From a checkpoint of a small segmentation model.
Model: 48-pixel images, arch unet, norm groupnorm, activation gelu, widths [64, 128, 256, 256].
Training: soap at rate 0.0017, 10700 steps, batches of 384, held-out accuracy 98%.
Data: trained on made-up ball-and-stick molecule models, 21.1 epochs.
Rows from block 4 of a small segmentation model, named by matrix and row number. Each number is 500 + 25 x the weight over its row's rms, rounded and kept within 0 to 999. All counts start at 0. Numbers have three digits each. After the name is the row's rms in percent of the matrix's.
After each channel's rows are labels from the 100 images, of 14848, where the channel reaches its highest value: "responds to" is what is common among them; "peak on" is the class under the peak. Only what is clearly more common there than usual is listed. The data: made-up ball-and-stick molecule models. In brackets: how many of the 100, against the usual share in percent.
# conv: 3x3 conv (model.enc.1.1.conv.weight, 128x128x3x3, each kernel summed), inputs 0-127

conv.123 088:470479545469494450512484502462529473495525562519517495511514544493483475528495514558477488498488497467533503532488522498544468474512488522496513499527489524493491506491490491510427497506544477501507544482547509499516476496513511498510474508525491467489498503463494475486495501475527510511486467527512566528480490493460466511503491538491545544518492497467530497485537482569496502489513
responds to: balls: three (88 vs 9.8); balls and sticks (62 vs 34)
peak on: grey ball (38 vs 4.3)

conv.96 086:493496564509477460473497443485540514485511454507487461469549487459477523503557491554526457477476546470531482505477482497535510531499473514549481492491529521474490494536501498485548506499511506490474469491507465496508463520492487507480512504461489516523480503511444454488512534486484480517543502504503509504499489483476472537506489548514481456483477515482498507501491498468494512514523
responds to: dark backdrop (89 vs 49.3); balls: four (30 vs 10.2)
peak on: stick (35 vs 1.1)

conv.26 099:485536537439480453486492491461501501506506484474485483523451538468479471550516517529517514477506524492515463560517517495538484487481494503524502500506470540457538511510522513485510500481516534500455467498515514520531450506513485511485513519524506474528487516507473510489487478542497519523508490505505526510459491514504461506505549530479454539459476481508508506469504486478470482436482
responds to: dark backdrop (86 vs 49.3); space-filling (84 vs 32.8); balls: three (26 vs 9.8)
peak on: grey ball (44 vs 4.3)

conv.59 092:511477468467453452495481456473499499488518479515504518510477485471476514496482534559512518466479506448562491479470514462516505461499524532454453490497516523506493485482493543518491534515527485486513517505495510477489502471476523510508506490482480473504500478508495525506451504494487533492497535466480478512482489509554526476485498533454470539463494486497441505493557506463493520477489
responds to: balls: twelve (28 vs 10.5); balls: ten (25 vs 9.8)
peak on: grey ball (33 vs 4.3)

conv.106 112:479430448507515473541506553509491511487486509499485529519523498514555532501484451488497508503503508545505485449518550476497488512498491519519492496487530413528532506512525480498517507505480473487539502513473488531513464510503505494508511496498493509484489476483455449505486482491507475459497499523473507486481459502481555482500494478538547474466509483515509485518436500511527510496505
responds to: dark backdrop (95 vs 49.3); space-filling (63 vs 32.8); balls: three (28 vs 9.8)
peak on: yellow ball (48 vs 1.6)

conv.103 125:491468540477515487463505486459483486450494484491490470564476505528493482534476475495483514521506542463523510511499521474492545506519548493486489492545482483515505519497485499487493541504519496489493519499494466491490482484471508475477521499502511538468501496513439552493540500518496505527482486508455499488464484465548424468489499471517444520491489519514498497524498497483513555499550
responds to: small balls on sticks (67 vs 33.2)
peak on: stick (33 vs 1.1)

conv.5 076:541490520523527532507489513465473524524476441519498477518495468506500515461479503518466512502488445503522473495486501478483490542475498537484489486483520512486493530494493484489512521527515504491492505489485511474552474515476514500517528489514501563523480480467440498508483499465479509479511484441492483483507424455481483462534497492464507535519478517487566460511541485472513507495495
responds to: balls: three (25 vs 9.8)
peak on: grey ball (54 vs 4.3)

conv.68 090:527540534513494506492487470500491505536489507476502507501548522515494499512504476482500515503531524501525467517522516523453475534515505493526456493535506536464473470547521514492484479474532507511461476461502573476521468501467484447459546488507506518496522532527489512474468525480516492477481573476490505526523518508523503482472515486498505532495473502498522507479478480465455492459541
responds to: space-filling (96 vs 32.8); balls: five (25 vs 9.9)
peak on: grey ball (88 vs 4.3)

conv.124 106:514496462459455477533498506517519493499542537504512518493495551495458488533494510539491542491501531491511481535517532515512467499485490486541447504549499492469496520506511521475499490503476484492497515479521524527488490481488501510525469509536486471413499509450485498501498514528506528516432469500502559520504458496468537484488506482496524537477475484484503518511498511520453499458500
responds to: balls: three (30 vs 9.8)
peak on: grey ball (27 vs 4.3)

conv.109 119:472484468509466499496530517487480449457466469522470496506514468492515488496551469528534476493489499491494516472513528474492519486523505537540476504506535495474521458515517485492497553491503514479516470490466526492493562493496517508461511491461480507517481520513496481484505477454467486540510484500550483456491498487506518555526454446472489473501486546477481463483512497496495488557501
responds to: small balls on sticks (97 vs 33.2)
peak on: stick (26 vs 1.1)

conv.77 113:463479548495515563498515536487488485480483483521526511515507500527558516510487525500500493487471532496487474541500476474487504511526449497467514520478480486489482506516493488503502468501498492476546528446490547475529526533476479467507499484470487555529508501486516500501544498506524501524530518490488531504458533510480505518504538510538467475519525498490490448516568497521554488484465
responds to: space-filling (92 vs 32.8); balls: three (53 vs 9.8)
peak on: red ball (45 vs 2)

conv.13 081:497503481436483460513534494491543509505489475477485499473474486520485515499502514522484561507461512512520574483537536495495518496551508486519523491499504478483527507483485484511516495477483506492510497501506538529535478496486502504501497474495485470420457503467474517504489496508499487474526463489513480485475415503463483504545490481484498489469482509529469518530465523546507497520466
responds to: small balls on sticks (91 vs 33.2); balls: three (35 vs 9.8)
peak on: stick (25 vs 1.1)

conv.116 084:510543496441441464524499433493499486493515520498493475479511534491437510515532474517518496515487564491516482474485537509524485486515476491515512529535473494494499517490513554477540517499479487500476505523516496521493466481501509520594439486537500502496488518487491501499458487497496548531488489509476525509520475526477522515486511495461477500475478477523493484500505523532480501483494
responds to: balls: three (61 vs 9.8)
peak on: grey ball (41 vs 4.3); white ball (29 vs 1.5)

conv.51 112:469493499497561526468482488500474531522495516484529500444530491510483539485431523536516510501488479418514527523508480502503474452495502516543524488493512496563476494517491521547485467499503477526526488500520548495455518517522515481479520508505498538479507508503515485511440482459498487474512518463481465534496516506503497478515471484493519467496509503478464518486463520519518478502487
responds to: space-filling (83 vs 32.8); balls: three (43 vs 9.8)
peak on: grey ball (51 vs 4.3)

conv.64 091:500579523498522515483511457485474499484546488496522497462501464482454527523489488483503509503491508471469533516497491541549499497475492447508443464499470562530502492501509538481490512510500461537492495473527483489527531509486494483530530485487493517503513519527460537496504460490483495505504515492470493496498481470503502515465477462483446505503545528491516489511465462533460488529474
responds to: dark backdrop (89 vs 49.3); balls and sticks (60 vs 34)
peak on: grey ball (86 vs 4.3)

conv.28 104:509522488503512483512488471477497489463490489511522461519518494481471547468439467510493501539496507455528499534482476544512487494509481517531476494486488537520501502489507457488472524514516491538504502493529475512471447494492491506509518515492519551462515536472492484490474465514519446491532522501466508471496542459530495492489454494529496485466471502484525509528496479591468476507512
responds to: small balls on sticks (96 vs 33.2); balls: three (40 vs 9.8)
peak on: stick (68 vs 1.1)

conv.110 096:448469485548517479473477493488530532506522513505489480490548492466502502482548471511533499521485494490517457526462513553507440523532449510533477500447509451488497507508493531483478522525476523515490548525526493489533488541506493507518507514512494497523514487547493476486457485491523497451505495529525550476512486481491477483481500482451505507512525496498484458500497471475517499538528
responds to: balls and sticks (60 vs 34); balls: three (29 vs 9.8)
peak on: stick (39 vs 1.1)

conv.122 117:435499504517513531522509505476494527490474536511472484461487488519498436518501507506489473476510498491494521526492512508541480474508509522468470480483478503494517565496501480481498511494512495474487511479516525478468556509477485476518503501563510512495498506492512499477507483497496493485470464608517557467452520499520522485501494520465477490519512528487518457498481493445512525501525
responds to: small balls on sticks (85 vs 33.2); balls: three (25 vs 9.8)
peak on: yellow ball (33 vs 1.6)

conv.48 090:478488479463453488487499505501468486486507470472512491501471516489545496478528507573504469519515485473500474524531515504547479539455483465491506499514459522501500477523523521459512538488494486474477488489482495499534551491510501521487501508494508468455490505496504514492417442476476502563475452486483509498517491471522513521460489490501510489467469513547494472473513486534498504491507
responds to: space-filling (78 vs 32.8); balls: twelve (34 vs 10.5)
peak on: white ball (49 vs 1.5); grey ball (41 vs 4.3)

conv.9 094:516557530510466544510494493540473504480486504489473479506484501564485574476483533479499504488526498494562443492506502512488508495503491512511507499515491513551491536520498511512521499479514505516516504495520532464457482504507510469528525518497514512522502525510482453495454469460460541497478529516485517511508470523471484506438498468482509503481499512494476491501534524464511563462504
responds to: space-filling (63 vs 32.8); balls: three (54 vs 9.8); balls: four (29 vs 10.2)
peak on: grey ball (64 vs 4.3)

conv.97 093:521482468511495514466479435468480514551490485476482502501512531502525538503473486480494519534492533493533473462523536546480468457503468510532490485471486458519493498516488492471506492510505469567512532502532510502471471501454486452518518531531510519489504492544500466495491510519511468440487532473499530499502470507522502492523464486468496477483515504522462537512445498482474495496492
responds to: small balls on sticks (76 vs 33.2)
peak on: stick (39 vs 1.1)

conv.70 105:499553543481480525499500491492476501508508517473541499542479481503498480486540500503515509485500477495481487439500505515517447527474486514564462510482522524521492502481491519465505498497511480499453473514496375516492480515493517475524553480506491463511500496508462462496490558519511489491513489490493477495507448493509503508476512522531505516477477473514530491530517488497509515486476
responds to: space-filling (85 vs 32.8)
peak on: white ball (100 vs 1.5)

conv.94 090:520498426430491504500495485482490525504491519509502494470462477543489545461499488486514476473511460538492493492536549529536479569481485502464504449503471504514476502491494498462471505522513455493472533522459509487521496488509517493518456512488481511472491521516498481499451470474492535475537465485537495500490469493473523499503474512507478493493538502479495502511492488471470459481533
responds to: balls and sticks (60 vs 34)
peak on: white ball (93 vs 1.5)

conv.113 095:471497566485488511488504477487517497505497481517528478559499490506508459444480532464502470534506511489503473479483483479459522524501482523501541494483506531473503439492511493509506478507488547497477440499474538488458462514517490479485521492517497499500500502511513505496460525518515494527526531489496486576496485520514487465458512502498476451483496497545439494467543476479499488518485
responds to: space-filling (96 vs 32.8); balls: three (50 vs 9.8); balls: four (27 vs 10.2)
peak on: grey ball (51 vs 4.3); white ball (48 vs 1.5)

conv.125 072:528509477532500492501508453487474529502529487500482465528469473482467484455488484487506508500500484485519515438520531522495466532491473484528496454480495541501530513507481504478541510493481490507426525498544523533502498505491491545511512500489493465444500493514478466483499474511514456462501495507455496521487466485482474471472518498479466425509502510526546469505477517544485513503513
responds to: balls: three (40 vs 9.8); balls: four (31 vs 10.2)
peak on: grey ball (74 vs 4.3)

conv.79 100:491485454477493473518501486498518508524478483501490488491488484504528480471514482536497430478497466554524538486488494448501501541487486505450521510511483483502491446495505527495504466514466484483477493512490508472523511518499522517472461510473512511458480466508465500474479491488518505485570494465516459507479516490483466476526502538451508496463468501574508503474542499536484482520481
responds to: balls and sticks (69 vs 34)
peak on: white ball (44 vs 1.5)

conv.58 090:441509489550484508503505511529499516484501502519499489541518504486490504503511481518494510497512528519481505521468473506534524493497518483481441508516537514457505492496500557472526518481497490448465499519454436511505520500508500526503496491543497527533498481508508521496434448545500479467486476509496540484464525485486535493476470492476490525462487511546489449465474481509502557511517
responds to: dark backdrop (100 vs 49.3); space-filling (61 vs 32.8)
peak on: grey ball (43 vs 4.3)

conv.45 108:520518507475527508496480441513512450512503478454509511495541529515412480522525518530515521475505512463521519505478489474513492481512515497492496494536490511475524481467462510568508518511537495518496466506506468471558473490493522495489519499501543465530512460541503523523485541524533487495494502486493505493504520496531507498494495538482520482517481475490519534527522515523498523534429
responds to: small balls on sticks (63 vs 33.2); balls: three (31 vs 9.8)
peak on: stick (29 vs 1.1)

conv.117 101:520476471512505464451506475522533499524517457468519519510523521463522527512512479553493505504482468445521508520472498512528515441523489491519477481510473472516539480513490508519504536488505522471509493476477498492497540507507492461502517507525492525588522471534490511513478470477499522548515446503516513515524503502486551486500477458495475480505493545528455508508473501513537524509501
responds to: dark backdrop (100 vs 49.3); balls: three (30 vs 9.8)
peak on: grey ball (46 vs 4.3)

conv.73 109:470494496498476495494493519524473497487511553483515485486484485489499501489520523549507429528488468557486520506492519441504497550514503507528498497522469505512470470497498502414490512512447508540496476521510472478489486517489489498442493495507501529471505497457492506491501479496443527500527494496505485478474509481509516537514493501456493476497448529502437475495549501499511490532476
responds to: balls and sticks (77 vs 34)
peak on: white ball (78 vs 1.5)